From a checkpoint of a small masked image model: 5.29M parameters, encoder patch size [8, 8].
Rows from block 2 of the encoder, named by matrix and row number. Rows with one number belong to one attention dimension. Each number is 50 + 10 x the weight over the matrix's rms, rounded and kept within 0 to 99. All counts start at 0.
# v: attention value (encoder.blocks.2.attn.v.weight, 192x192), inputs 0-95
# proj: attention output (encoder.blocks.2.attn.proj.weight, 192x192, transposed), outputs 0-95
v.142:49 61 35 53 61 65 37 43 43 42 55 44 57 50 33 51 46 39 44 74 65 57 55 53 55 56 51 57 41 55 57 41 44 60 50 39 42 57 56 58 48 45 60 46 48 50 51 58 51 53 40 61 56 61 41 60 59 50 64 33 39 52 36 49 58 54 57 39 35 66 52 56 34 54 46 57 40 54 77 43 62 67 44 51 18 35 41 43 46 37 52 35 44 55 35 45
v.143:45 63 56 49 49 62 44 71 64 43 38 38 45 45 56 40 43 59 35 43 43 66 46 57 41 46 51 41 47 56 67 54 72 48 38 48 55 45 40 51 52 52 49 59 45 45 56 55 59 52 60 40 53 47 46 47 53 51 54 60 57 48 43 48 51 41 32 46 50 67 50 49 45 57 46 36 38 50 26 45 52 58 40 47 59 57 65 62 44 55 43 65 47 46 33 53
v.144:44 39 62 43 49 57 44 35 45 41 55 56 39 54 66 51 50 45 43 42 68 49 36 52 42 67 56 48 30 52 55 51 44 75 63 55 46 39 41 39 47 41 47 48 47 50 35 49 45 46 44 48 59 45 59 50 36 52 73 49 42 59 52 54 63 39 54 56 66 35 43 47 32 47 50 48 55 56 36 76 60 53 45 53 60 61 73 45 51 59 54 40 53 49 56 46
v.145:56 51 67 49 38 62 61 40 49 52 55 45 55 54 32 58 61 52 63 41 44 54 36 54 55 50 51 46 48 56 65 48 49 70 44 42 49 32 45 49 52 61 38 52 44 52 62 48 48 49 55 51 47 50 54 50 45 54 53 54 54 57 50 61 60 57 44 57 41 52 50 59 38 48 37 54 53 54 52 69 55 53 38 41 49 45 42 48 48 49 38 57 54 49 52 46
v.146:51 48 51 39 60 43 63 57 43 69 59 55 65 51 55 66 45 58 58 53 39 53 51 55 62 58 68 49 49 47 46 69 46 39 50 47 33 61 66 48 40 56 42 51 48 46 52 52 44 59 63 51 54 57 35 54 45 55 41 56 61 57 53 47 38 54 51 57 58 39 43 56 53 52 53 55 50 52 62 49 57 47 78 41 49 54 37 56 64 43 46 59 37 42 41 42
v.147:55 55 37 38 56 54 42 47 63 57 39 46 47 52 34 47 63 45 38 49 61 54 53 49 43 44 50 38 67 59 56 55 54 52 55 49 62 39 62 50 45 60 47 59 48 59 45 45 52 45 52 48 59 56 50 49 48 38 51 32 54 41 44 63 60 34 51 51 39 46 48 43 38 58 51 43 55 55 46 41 53 47 38 54 41 48 44 39 71 54 43 31 62 49 56 41
v.148:49 56 58 53 38 59 55 54 27 40 48 66 46 46 53 37 56 41 53 53 61 52 39 41 31 71 44 69 57 51 62 53 41 58 53 54 65 51 43 72 54 45 28 57 40 47 59 60 58 41 60 56 53 45 53 47 40 46 66 60 47 61 55 59 48 40 59 42 47 49 52 56 48 35 38 44 37 66 58 51 57 65 39 43 53 49 64 52 40 66 41 50 55 55 36 45
v.149:33 42 41 54 34 54 44 53 51 41 35 41 37 30 64 53 48 49 47 44 63 43 43 52 45 46 35 56 50 51 59 42 49 62 66 63 52 37 44 55 50 29 50 33 49 59 50 62 62 48 52 62 54 46 45 63 38 40 56 57 43 52 45 49 36 60 51 54 44 51 47 57 54 59 58 68 55 70 48 49 72 39 56 59 49 54 64 49 38 35 49 55 43 58 65 57
v.150:50 50 46 50 73 45 30 71 60 49 45 77 22 59 32 54 52 29 34 28 29 57 52 33 68 56 32 47 58 51 54 52 44 32 52 51 62 45 62 58 42 59 51 47 61 52 53 42 51 40 46 61 49 44 63 47 62 59 35 53 51 46 45 55 55 55 43 39 44 34 34 43 56 44 45 51 68 40 47 50 50 35 57 40 46 43 31 49 33 37 40 49 50 56 31 55
v.151:50 49 44 39 48 41 56 51 45 44 40 57 41 55 32 52 49 42 36 49 61 40 42 53 42 51 54 71 40 48 39 53 49 69 66 55 56 53 53 56 39 61 42 53 52 61 46 59 50 56 43 60 52 57 40 39 52 44 69 42 47 55 54 46 48 60 40 48 44 43 54 53 39 35 56 65 50 62 49 53 53 39 45 59 55 47 49 55 44 40 47 71 48 55 34 31
v.152:59 58 56 55 44 54 46 42 52 50 41 39 62 42 52 33 57 52 52 48 57 39 46 39 40 62 44 51 45 41 33 50 36 51 63 66 55 42 60 58 55 44 51 51 56 50 47 49 48 52 63 55 49 60 57 55 54 40 51 64 43 45 55 42 42 55 36 40 51 51 45 43 53 43 43 48 58 68 54 48 65 52 53 46 52 51 48 42 39 51 55 44 54 41 60 48
v.153:52 49 60 38 45 36 55 58 43 44 44 53 55 50 53 56 49 55 60 48 52 32 38 57 39 49 62 51 57 43 59 51 59 53 54 64 47 47 38 46 42 61 45 44 59 62 46 57 49 50 39 59 52 67 50 35 41 35 64 54 40 63 61 48 54 43 67 44 37 57 54 61 57 50 39 50 61 69 56 47 37 46 54 71 38 49 60 54 44 45 44 47 62 55 59 52
v.154:44 47 56 46 51 51 49 54 50 66 47 49 39 52 47 62 44 55 40 41 65 41 47 34 51 44 36 44 44 60 64 45 44 47 56 56 67 35 45 42 52 54 50 56 42 60 50 58 56 42 46 61 53 45 58 56 57 53 51 42 49 42 48 43 36 52 46 45 44 47 56 38 43 60 56 45 47 38 44 60 43 50 46 49 65 42 55 40 48 63 66 49 51 36 47 37
v.155:36 52 68 45 57 65 47 44 42 52 68 37 36 66 53 48 46 49 43 59 56 45 57 54 49 53 40 55 42 53 52 46 40 57 43 40 63 53 23 43 45 63 55 38 60 42 64 69 42 50 31 57 42 33 56 46 46 52 60 54 37 47 51 64 55 52 55 52 67 62 54 51 39 47 65 40 51 42 42 53 46 61 42 56 52 41 54 60 42 50 37 56 40 47 33 60
v.156:62 33 39 48 52 55 60 44 56 47 56 76 47 46 49 35 64 50 40 45 37 34 68 47 66 55 68 53 52 70 55 43 32 58 53 65 49 46 40 57 58 71 33 46 48 36 48 37 52 36 59 58 51 44 40 56 56 70 42 35 48 51 52 25 55 44 38 58 50 49 50 50 36 47 60 52 63 54 34 49 50 51 39 53 49 56 31 57 31 47 39 53 38 38 46 46
v.157:44 48 61 49 41 56 41 56 35 53 29 50 61 40 54 56 60 52 57 47 50 54 52 34 46 45 43 57 46 33 48 46 59 49 43 65 51 54 42 63 51 50 38 56 53 55 50 53 54 37 46 57 51 43 58 55 50 46 46 53 61 57 31 68 54 56 48 50 44 53 40 63 70 48 54 42 56 44 59 39 35 50 50 47 42 50 53 58 31 51 40 38 64 57 66 53
v.158:44 52 59 42 50 31 78 44 43 43 39 54 45 49 57 45 51 48 56 58 49 42 48 53 46 67 71 38 51 44 55 51 53 59 67 44 62 61 42 65 40 52 38 34 51 61 54 59 53 50 42 61 73 53 51 50 48 56 53 38 40 43 48 41 44 53 40 39 52 48 48 56 49 35 58 40 52 56 44 47 41 41 65 42 54 48 50 54 66 43 36 60 38 42 44 43
v.159:34 49 50 55 54 41 65 52 41 43 60 48 67 49 43 55 37 52 47 57 58 39 58 48 65 44 54 46 41 54 50 31 59 43 56 45 49 55 45 53 61 60 46 46 65 63 43 62 41 44 38 55 54 42 37 51 51 44 52 55 48 63 31 57 54 61 53 48 54 56 31 57 53 52 57 46 44 48 51 60 59 36 58 51 42 45 34 56 56 53 55 48 21 59 51 39
v.160:48 38 57 46 39 57 46 46 57 57 50 41 40 48 62 55 43 65 48 54 53 59 47 58 55 42 48 52 58 37 26 46 46 54 55 55 45 35 50 30 44 47 55 63 59 62 51 58 50 60 51 42 45 52 45 55 53 61 47 55 30 39 44 54 44 42 65 47 48 58 65 50 38 55 52 48 53 52 50 57 47 43 49 59 59 52 50 50 55 47 61 37 54 40 67 44
v.161:56 48 33 45 58 35 71 49 62 66 54 77 45 49 43 49 46 45 43 50 51 42 61 58 74 57 54 55 50 62 48 49 45 50 53 43 60 55 65 62 51 54 54 52 49 56 54 41 40 51 62 50 54 66 53 51 57 64 47 40 34 35 56 59 54 44 47 60 51 52 44 41 54 59 43 46 55 45 52 46 40 38 50 53 51 63 47 60 46 51 38 49 43 52 47 56
v.162:37 56 57 49 62 51 36 49 52 47 67 43 44 43 56 63 39 47 51 45 43 51 51 49 56 49 41 43 41 56 42 43 59 53 49 45 58 58 44 50 41 50 44 52 55 43 50 46 47 69 32 51 30 41 46 44 57 56 28 63 56 48 36 56 36 64 57 58 42 53 34 58 44 51 57 54 54 55 57 52 42 46 47 32 51 57 46 59 37 40 50 47 41 50 55 53
v.163:54 47 52 46 48 51 50 46 35 55 57 43 56 45 53 44 57 49 60 61 39 50 41 58 60 44 35 56 51 49 37 50 58 39 46 49 39 61 43 52 61 60 56 52 48 68 64 39 48 61 66 50 47 53 51 44 43 60 51 54 54 50 37 51 37 31 55 46 71 71 54 42 60 66 51 63 48 55 53 39 56 55 43 54 42 42 42 56 64 49 63 45 58 47 59 50
v.164:55 57 48 52 41 33 62 42 57 61 51 66 68 58 40 38 48 38 63 57 51 59 56 64 64 62 50 43 54 76 67 31 56 46 64 48 32 44 46 81 56 40 52 50 46 50 61 51 47 55 55 43 56 59 55 61 46 56 42 63 43 40 57 65 51 48 39 55 58 40 56 45 44 68 49 58 51 43 67 54 48 58 54 43 49 58 48 63 60 40 29 53 45 48 39 52
v.165:53 57 37 55 61 52 39 46 53 39 44 43 57 59 60 55 38 35 51 68 62 57 39 35 45 52 54 50 53 48 58 51 62 39 67 45 52 46 47 36 56 53 62 53 68 52 39 39 47 59 45 48 64 47 31 52 51 43 43 38 65 38 33 63 53 68 49 36 45 47 43 54 55 50 64 47 35 50 58 41 51 45 64 59 40 47 38 32 57 55 45 50 54 55 34 53
v.166:57 43 62 64 71 62 53 52 51 29 49 63 41 56 48 43 46 45 53 40 44 42 46 45 47 58 63 38 50 68 42 33 35 36 55 60 71 45 55 60 55 61 49 51 35 37 36 45 61 50 52 48 34 35 53 61 62 52 36 57 52 53 44 47 46 47 39 38 51 50 42 43 50 41 46 59 49 48 53 50 56 56 49 43 61 43 33 46 47 49 51 42 30 47 45 52
v.167:53 51 56 55 63 61 25 33 58 44 51 42 41 48 71 49 44 29 36 47 64 49 47 29 52 39 38 39 42 48 53 46 58 41 40 63 66 41 49 30 63 57 59 45 51 57 51 42 27 41 52 41 33 41 51 35 56 57 36 47 49 62 33 33 40 63 39 46 55 56 45 57 66 54 71 50 51 69 35 41 54 58 60 64 51 41 53 40 66 48 55 54 47 50 43 41
v.168:39 44 26 51 38 36 56 61 67 63 22 57 56 59 30 46 49 42 41 60 54 60 58 38 58 47 51 39 66 57 46 57 57 42 67 57 40 43 77 48 49 58 48 52 54 57 32 55 52 50 54 52 93 59 51 42 69 44 63 47 39 57 65 39 52 58 30 48 28 41 45 51 47 49 49 46 39 42 48 57 50 34 61 44 51 55 44 36 57 49 43 66 52 46 40 37
v.169:60 48 54 57 51 58 45 48 45 39 41 37 42 45 70 50 48 54 48 55 66 61 49 43 50 49 55 59 69 44 39 52 33 53 28 44 57 38 52 34 58 52 52 43 46 49 45 45 40 57 53 66 52 48 50 56 30 55 48 31 38 48 52 43 49 51 67 45 53 45 47 50 58 53 41 51 50 68 31 38 45 46 64 71 60 47 58 57 29 50 59 73 59 49 58 37
v.170:50 50 50 67 57 46 38 55 49 46 47 53 35 44 64 51 52 64 51 56 47 35 54 46 63 26 44 48 60 49 52 48 61 31 53 66 60 37 50 33 52 51 46 40 33 38 46 45 45 55 44 45 47 44 64 67 43 48 40 56 63 48 39 34 40 37 58 42 49 55 53 42 59 44 63 46 72 57 61 60 58 43 57 62 54 45 45 39 43 50 48 51 43 52 68 29
v.171:46 30 55 70 52 43 47 48 51 34 66 53 39 44 60 35 56 51 43 26 62 55 41 23 55 52 47 31 40 51 42 26 40 50 50 72 59 48 40 50 60 61 35 42 45 38 46 52 57 53 47 54 44 27 56 61 55 58 38 64 41 59 55 38 47 55 51 50 38 61 36 48 43 53 63 43 77 58 44 57 44 52 56 54 60 43 35 66 39 41 51 57 47 44 54 42
v.172:48 39 54 36 51 49 44 39 40 60 44 48 61 34 44 49 56 41 63 66 69 51 34 62 35 52 50 61 58 57 42 47 58 44 56 36 47 47 53 41 50 51 55 52 53 48 46 57 33 52 42 61 37 49 57 55 43 42 54 35 53 65 41 54 55 36 52 54 39 43 58 52 62 52 55 47 49 54 66 58 50 46 51 54 39 48 52 64 55 49 56 41 58 50 47 57
v.173:59 56 72 44 44 48 44 53 41 34 52 45 54 42 43 56 47 64 58 39 53 52 43 54 59 55 43 60 43 39 57 51 31 60 40 51 56 39 48 37 58 47 43 37 48 35 52 48 50 50 40 44 60 51 61 53 43 59 53 44 50 64 57 48 66 38 56 41 44 51 33 53 40 46 66 57 57 52 58 55 60 48 56 59 43 43 67 58 51 46 59 29 44 50 55 42
v.174:46 54 58 53 62 57 56 37 56 55 81 64 60 51 50 45 46 43 43 37 51 53 73 40 55 56 50 35 43 60 30 42 47 44 54 49 53 54 55 48 39 53 59 60 65 52 51 47 46 51 43 50 36 54 39 54 55 74 30 41 64 42 49 31 41 50 33 65 65 55 42 55 55 68 47 58 56 39 46 41 35 38 55 53 61 63 32 63 53 52 61 54 47 57 40 53
v.175:50 46 63 54 30 48 31 45 56 51 38 39 42 47 51 55 40 61 44 46 58 49 43 52 60 52 42 45 45 50 49 51 46 58 55 47 48 50 51 44 67 47 41 38 49 53 44 52 50 47 49 45 46 49 50 44 65 43 67 54 44 43 41 44 69 53 56 58 41 56 45 50 40 49 52 64 54 60 43 55 52 42 58 52 65 47 45 40 50 48 62 39 54 45 60 55
v.176:40 48 60 69 65 67 42 46 52 41 49 50 54 45 48 29 67 49 55 47 38 45 56 50 48 49 35 43 36 55 47 45 59 64 41 54 63 59 62 68 65 40 41 53 52 61 41 47 34 52 38 52 53 53 43 59 58 47 43 53 58 42 58 52 41 48 43 62 64 39 54 41 52 53 65 47 52 58 33 39 55 42 30 54 59 58 39 34 48 61 58 44 49 34 43 52
v.177:66 58 62 57 63 47 54 54 30 39 73 68 72 55 39 52 30 56 48 43 40 53 54 62 66 50 47 52 37 42 51 58 59 49 31 50 50 53 67 67 52 34 53 68 59 37 60 40 44 67 50 43 44 43 45 57 41 55 31 48 55 45 48 49 51 45 54 47 53 45 53 63 51 59 47 56 46 44 70 49 51 64 40 48 46 45 51 49 57 72 54 41 50 53 55 53
proj.142:55 47 52 47 47 50 70 47 58 52 50 44 49 57 71 53 56 51 48 29 41 49 45 54 41 39 53 44 48 44 38 62 52 51 45 53 57 47 41 47 50 53 43 45 45 54 39 45 44 46 64 52 47 50 61 45 37 44 57 55 49 47 55 68 50 50 46 59 57 43 56 47 61 39 45 41 66 44 23 49 54 49 52 60 60 63 37 43 47 49 53 59 55 46 57 53
proj.143:34 52 45 42 51 48 48 47 46 58 55 52 66 51 47 58 39 51 52 47 55 36 54 50 58 56 47 55 51 48 41 52 38 32 57 42 39 56 57 39 49 51 62 41 60 57 48 47 51 37 46 54 42 52 60 56 48 49 43 47 44 47 69 47 48 56 65 46 47 37 48 61 50 37 73 62 60 60 44 57 51 30 53 52 37 42 62 53 65 52 47 51 42 55 72 61
proj.144:46 60 55 53 52 47 47 46 52 40 60 63 37 52 44 48 58 29 59 68 38 56 64 50 58 18 57 40 61 50 46 39 72 53 50 43 53 45 62 58 60 67 68 32 48 53 57 63 66 50 42 43 47 59 45 42 63 65 24 57 69 48 51 41 35 60 37 38 40 52 59 62 49 63 34 50 61 50 52 19 52 69 48 50 56 61 40 59 27 40 55 59 76 48 36 54
proj.145:41 61 53 47 69 54 49 62 48 47 49 59 41 39 59 43 53 49 39 66 52 48 62 51 51 60 53 48 62 42 36 31 60 51 54 63 42 50 51 46 47 47 53 39 49 52 40 58 45 45 43 42 54 57 54 55 58 50 36 42 46 49 50 55 45 30 42 50 51 54 37 59 51 51 49 41 49 54 58 46 42 60 60 73 41 65 46 49 54 45 61 48 50 34 49 60
proj.146:52 48 56 54 40 54 39 38 59 41 55 48 54 45 43 42 59 37 48 36 56 54 54 51 39 46 42 47 58 62 66 36 56 78 58 53 65 43 45 54 56 44 54 53 51 43 50 52 68 57 24 43 40 40 54 33 61 44 73 53 46 48 48 49 57 46 66 56 51 56 45 46 60 42 76 62 35 37 53 60 45 66 32 53 65 22 51 47 49 43 24 50 44 68 56 43
proj.147:54 36 50 56 40 67 70 53 39 37 44 49 51 45 62 57 37 60 58 56 51 34 50 57 44 40 45 58 35 41 37 55 46 28 54 37 38 72 39 50 49 45 51 37 46 54 47 62 44 42 59 41 53 43 63 52 54 44 44 58 47 62 71 40 58 64 42 56 63 46 38 60 58 45 35 36 48 36 52 45 51 51 67 55 52 53 44 48 40 43 57 68 30 56 40 50
proj.148:57 70 65 35 57 46 41 46 50 63 57 55 34 54 52 32 49 54 45 74 36 47 60 51 45 45 57 41 57 57 32 37 61 46 43 63 57 38 57 37 54 64 42 51 76 49 53 49 49 54 44 43 52 70 41 52 63 54 41 45 49 60 48 34 47 37 34 44 46 55 51 54 29 55 41 48 58 34 51 52 42 49 44 57 35 59 44 49 54 35 60 50 47 50 64 52
proj.149:71 55 58 47 44 55 60 39 53 38 58 57 48 62 38 43 39 53 46 57 25 51 50 53 58 41 56 39 59 59 46 51 56 51 24 54 60 58 53 41 57 63 62 56 48 57 47 48 42 48 47 55 55 57 43 37 63 65 43 51 55 56 59 39 52 52 43 49 51 40 61 44 45 34 51 33 55 41 56 37 40 51 28 52 57 57 57 47 61 68 62 50 56 62 34 42
proj.150:55 36 46 45 29 48 62 58 45 55 47 41 83 46 79 52 43 69 61 55 65 55 28 55 40 58 54 62 39 60 60 51 49 45 45 39 45 78 54 55 57 30 52 64 45 48 48 39 54 72 68 51 51 51 57 61 52 38 62 56 41 53 58 44 45 51 70 62 64 43 77 33 48 41 47 45 43 55 55 65 62 46 40 39 57 47 67 60 69 74 45 62 23 54 66 41
proj.151:45 49 54 69 47 69 48 48 49 45 62 53 52 50 64 37 58 51 42 49 59 57 51 43 48 48 50 44 55 54 69 55 52 38 28 57 57 59 53 40 55 41 52 49 50 49 46 40 55 40 43 45 59 36 49 44 46 73 41 52 55 51 58 44 53 47 46 49 49 53 44 54 48 46 44 45 58 43 53 45 53 58 46 38 54 39 49 55 65 48 41 42 44 53 60 58
proj.152:55 36 43 44 59 49 50 53 43 50 47 52 55 67 57 50 53 59 52 40 55 55 54 45 52 40 46 57 47 51 46 47 55 35 49 54 52 63 48 41 52 54 39 50 58 51 43 50 44 58 54 55 59 55 46 59 45 45 49 46 49 51 56 52 57 50 55 63 54 56 60 41 44 45 56 40 56 49 48 61 51 41 48 56 56 57 51 56 52 52 48 49 45 51 49 44
proj.153:41 61 43 50 51 49 35 55 51 63 55 63 36 59 55 26 55 48 57 52 40 66 62 50 63 56 45 48 50 54 46 55 47 50 49 49 50 63 54 36 59 47 56 40 52 56 50 48 42 43 57 53 42 53 41 44 55 55 28 27 57 43 43 47 58 47 37 41 38 55 51 41 41 55 52 45 44 43 51 47 57 52 63 39 43 47 54 51 52 57 53 45 46 33 52 43
proj.154:60 41 53 40 51 47 48 46 43 34 52 51 47 49 64 58 52 37 43 49 36 46 42 38 47 51 45 47 56 48 42 36 64 50 62 42 42 45 53 63 34 65 57 42 65 38 44 44 55 67 59 49 56 52 55 54 59 62 47 64 30 65 47 54 50 56 48 44 63 30 59 64 61 51 44 50 49 55 54 52 61 53 47 52 38 50 51 48 56 50 55 62 51 63 55 59
proj.155:44 57 35 62 49 43 43 53 55 49 42 60 51 35 55 52 55 48 56 49 61 45 63 59 53 55 54 61 55 53 38 53 56 38 54 57 36 41 63 54 47 49 47 61 44 48 43 39 44 51 67 45 46 48 44 40 48 76 36 55 60 44 50 47 36 54 45 54 40 48 47 45 50 54 37 56 63 55 67 58 61 46 64 44 46 58 40 46 58 49 49 46 58 52 52 55
proj.156:50 60 53 49 46 55 40 53 41 37 45 52 42 58 61 55 39 59 49 56 65 49 40 60 41 51 39 59 39 38 47 57 58 38 53 40 62 55 47 48 43 40 64 53 47 63 56 53 53 65 40 46 49 39 53 66 38 35 60 39 49 54 48 65 45 64 64 50 57 52 54 52 35 38 44 43 52 65 33 44 54 63 47 51 59 56 51 55 42 51 62 37 53 58 55 61
proj.157:52 43 47 55 51 32 46 45 56 69 62 48 52 71 53 49 46 64 52 39 46 43 47 45 54 59 61 60 57 63 52 55 55 42 56 48 54 44 73 43 46 59 50 57 61 48 59 39 56 58 54 45 42 63 46 46 45 48 51 42 44 51 47 42 56 42 48 47 47 48 64 27 45 50 33 57 36 46 45 55 56 44 51 54 48 52 51 33 52 52 55 64 41 42 54 55
proj.158:51 56 42 62 52 51 17 51 63 46 46 49 42 48 46 50 54 48 42 41 64 60 62 56 52 50 31 66 46 69 60 42 53 57 30 56 48 36 61 48 46 50 60 53 47 44 54 37 51 53 34 32 48 43 43 39 33 61 53 72 61 57 48 48 61 59 52 62 35 51 53 36 45 40 50 58 41 42 44 42 54 70 30 47 49 50 45 60 50 43 43 51 58 63 52 53
proj.159:41 38 42 56 39 58 34 44 58 47 47 57 50 58 60 51 63 43 67 42 53 47 58 44 42 50 46 41 58 52 43 44 57 60 43 62 59 46 58 43 52 47 58 66 46 42 61 55 49 46 58 39 57 41 55 41 45 50 47 57 71 39 51 41 63 42 40 53 46 53 54 48 57 32 54 44 63 43 52 41 55 57 39 51 58 59 61 33 61 49 51 49 52 46 40 64
proj.160:48 49 49 64 43 45 54 53 47 45 48 51 63 53 40 48 55 27 45 41 46 43 42 52 64 42 51 47 57 62 59 41 54 63 54 54 51 56 52 64 32 42 55 36 47 42 53 43 55 50 51 51 53 51 50 48 50 49 39 51 58 57 52 58 54 53 40 54 58 48 50 70 66 61 55 48 54 45 52 48 53 59 60 49 41 49 52 50 52 55 35 55 60 55 38 67
proj.161:61 48 65 52 43 70 40 51 35 43 45 39 57 47 52 55 58 50 44 50 60 62 38 41 30 47 37 50 53 51 53 57 52 39 61 42 46 52 39 65 47 40 46 63 45 36 51 47 70 43 29 44 65 30 54 50 52 22 68 41 58 59 42 41 42 76 45 48 57 53 53 73 49 40 63 56 46 59 49 46 34 69 39 47 51 43 40 42 51 42 70 48 47 57 50 44
proj.162:47 34 35 52 34 38 60 60 52 56 53 44 58 55 36 66 58 53 55 36 50 51 58 37 48 46 59 64 59 54 58 54 31 57 55 60 43 43 59 53 52 50 57 54 38 43 50 39 66 59 63 48 61 48 45 38 45 44 70 40 46 35 50 46 52 45 51 60 65 68 61 38 55 65 56 48 51 49 53 55 47 39 67 58 50 51 53 37 53 68 68 58 50 44 50 41
proj.163:35 51 52 50 46 45 24 51 64 58 44 46 48 48 46 50 63 51 48 30 54 45 56 37 39 46 65 56 40 39 68 53 50 74 66 47 47 37 54 45 38 42 39 56 50 31 55 49 63 53 55 58 46 51 59 66 63 38 47 52 54 52 53 41 58 38 53 41 49 41 36 57 61 45 46 50 53 31 37 61 37 49 60 54 47 46 61 34 42 50 31 48 41 33 53 53
proj.164:64 47 61 43 55 83 41 60 42 46 48 41 44 44 48 60 50 54 46 42 73 55 69 51 19 46 48 47 38 35 33 54 47 48 51 33 46 48 62 43 51 58 55 49 58 42 47 42 55 45 29 43 54 36 64 43 49 39 73 46 46 48 51 30 56 59 61 62 51 55 39 70 59 39 62 48 39 52 59 43 44 75 36 61 50 43 47 35 40 37 70 54 42 62 34 54
proj.165:34 31 59 43 35 40 59 64 55 57 48 43 49 53 50 56 60 66 51 21 41 43 49 48 54 46 50 49 63 59 50 62 46 60 38 63 46 50 42 46 41 48 43 49 37 40 58 47 48 47 52 36 53 60 57 45 54 44 54 71 38 51 58 50 50 44 46 65 43 48 67 46 59 54 49 45 46 41 59 53 46 36 32 39 60 38 58 58 57 60 46 52 39 49 66 51
proj.166:54 36 58 36 46 49 53 55 62 54 39 43 50 52 63 52 39 50 41 48 58 55 53 48 39 47 42 54 45 44 48 44 39 58 39 58 51 41 48 59 36 43 54 51 60 47 58 50 49 62 68 68 62 63 52 52 37 50 64 53 37 56 49 55 42 45 56 58 58 47 50 32 44 34 46 52 68 51 43 53 50 40 43 48 43 49 69 49 38 56 47 56 59 52 58 47
proj.167:37 22 26 38 35 34 72 61 50 42 55 49 64 53 55 48 41 47 45 30 49 39 47 37 54 52 62 71 57 49 56 46 39 62 47 39 50 61 53 61 39 31 56 61 43 50 38 48 62 55 70 62 57 42 57 52 40 47 51 57 48 50 47 66 40 52 50 53 45 37 55 47 61 43 50 44 50 45 60 62 57 27 51 58 52 56 53 31 51 59 46 43 62 62 78 58
proj.168:55 41 74 39 56 66 54 39 39 40 60 48 67 55 63 43 47 48 51 45 36 42 42 49 60 52 37 40 62 47 70 57 50 48 42 29 61 63 38 43 36 45 38 63 45 49 62 52 51 46 24 30 48 47 74 62 39 33 60 53 50 55 43 66 70 61 58 50 54 51 52 74 50 45 54 58 53 59 65 49 48 68 32 62 51 24 40 62 78 47 48 57 24 61 58 54
proj.169:40 56 45 46 54 41 63 51 60 43 56 56 56 54 49 39 54 55 50 48 42 44 35 53 53 53 50 60 28 48 61 54 58 53 50 57 55 54 35 57 47 34 52 39 52 54 39 57 48 39 58 53 41 53 47 49 50 57 43 53 47 56 49 61 38 50 35 45 41 48 59 45 50 52 55 56 52 50 57 59 56 42 33 46 43 48 51 55 68 59 38 34 53 59 64 58
proj.170:52 43 37 34 55 49 55 56 52 51 37 35 54 69 31 59 35 35 42 38 49 58 42 27 33 58 57 66 41 56 53 54 48 62 40 30 55 59 65 71 59 55 51 59 62 78 44 46 57 48 67 50 47 66 59 44 52 51 50 46 48 46 64 45 56 56 63 48 49 32 45 37 51 48 49 54 46 42 34 54 62 32 49 46 53 51 73 57 46 53 53 56 64 37 46 57
proj.171:56 47 45 23 48 45 39 58 41 46 45 39 55 69 42 63 37 45 52 66 54 47 58 48 40 56 58 76 68 50 57 60 64 61 52 37 43 41 74 56 57 58 61 51 47 55 46 35 57 42 53 58 53 44 44 46 46 58 36 37 58 55 45 52 39 43 66 42 44 39 68 33 36 47 22 64 45 60 60 51 59 43 53 60 58 51 68 42 57 37 58 31 67 50 43 46
proj.172:41 62 41 71 47 35 55 48 62 42 53 53 47 59 55 46 60 45 61 59 52 55 69 57 68 39 52 42 51 48 39 65 52 47 39 53 53 54 37 55 59 60 47 49 43 56 49 67 59 37 53 33 59 64 44 36 41 37 41 52 47 30 63 52 46 51 36 40 55 60 41 62 42 65 44 56 40 45 37 48 47 45 57 46 53 53 52 51 50 45 57 47 50 46 42 51
proj.173:43 59 36 51 51 46 51 42 58 55 43 55 40 51 55 37 56 48 47 50 50 42 65 42 43 50 66 46 44 51 50 33 62 63 52 54 44 41 38 56 55 69 59 45 54 65 48 46 52 36 58 72 51 55 43 50 59 60 27 68 47 45 38 41 37 49 34 43 43 41 57 55 38 62 38 42 54 55 45 44 35 48 43 44 61 60 45 53 50 46 45 53 73 51 47 59
proj.174:49 41 44 50 32 42 53 53 50 55 33 33 51 39 51 76 51 61 52 49 60 50 30 61 59 49 43 52 49 46 52 46 47 45 61 54 42 46 41 52 53 38 55 40 41 34 55 57 65 68 38 59 55 29 46 59 56 40 63 70 38 58 53 55 41 59 64 53 58 58 62 48 54 51 52 44 42 54 58 57 54 64 51 54 46 42 52 45 46 60 50 48 44 55 48 53
proj.175:38 46 48 41 63 44 56 62 49 36 59 47 50 53 52 59 49 38 54 32 33 54 40 47 48 38 52 55 41 59 54 50 58 60 55 50 53 38 60 52 21 53 61 58 59 58 46 56 50 53 65 67 51 59 49 61 44 52 43 55 52 42 43 54 52 63 47 53 53 44 53 42 52 52 40 39 57 53 69 43 46 57 41 63 50 44 41 59 48 54 54 48 55 53 38 54
proj.176:49 37 49 44 50 66 71 48 38 56 42 52 50 54 50 58 40 57 52 50 68 59 57 53 40 44 56 56 46 44 41 52 49 46 44 51 45 44 47 47 56 43 47 54 47 45 48 54 56 60 71 60 43 31 65 46 52 52 52 54 59 60 38 47 46 50 51 52 44 47 49 48 47 37 17 44 65 52 42 42 60 48 57 63 46 56 62 51 38 39 57 48 48 63 52 44
proj.177:38 53 50 37 52 39 49 36 59 68 41 41 29 34 44 51 62 75 63 48 69 50 65 51 36 61 42 37 49 41 35 37 41 37 58 75 39 46 35 42 62 52 42 40 63 55 44 63 51 52 67 47 62 51 46 54 68 40 54 63 38 62 40 58 50 46 52 46 55 63 58 54 50 42 48 42 42 65 38 71 36 38 49 40 50 64 52 53 35 42 60 64 48 36 51 57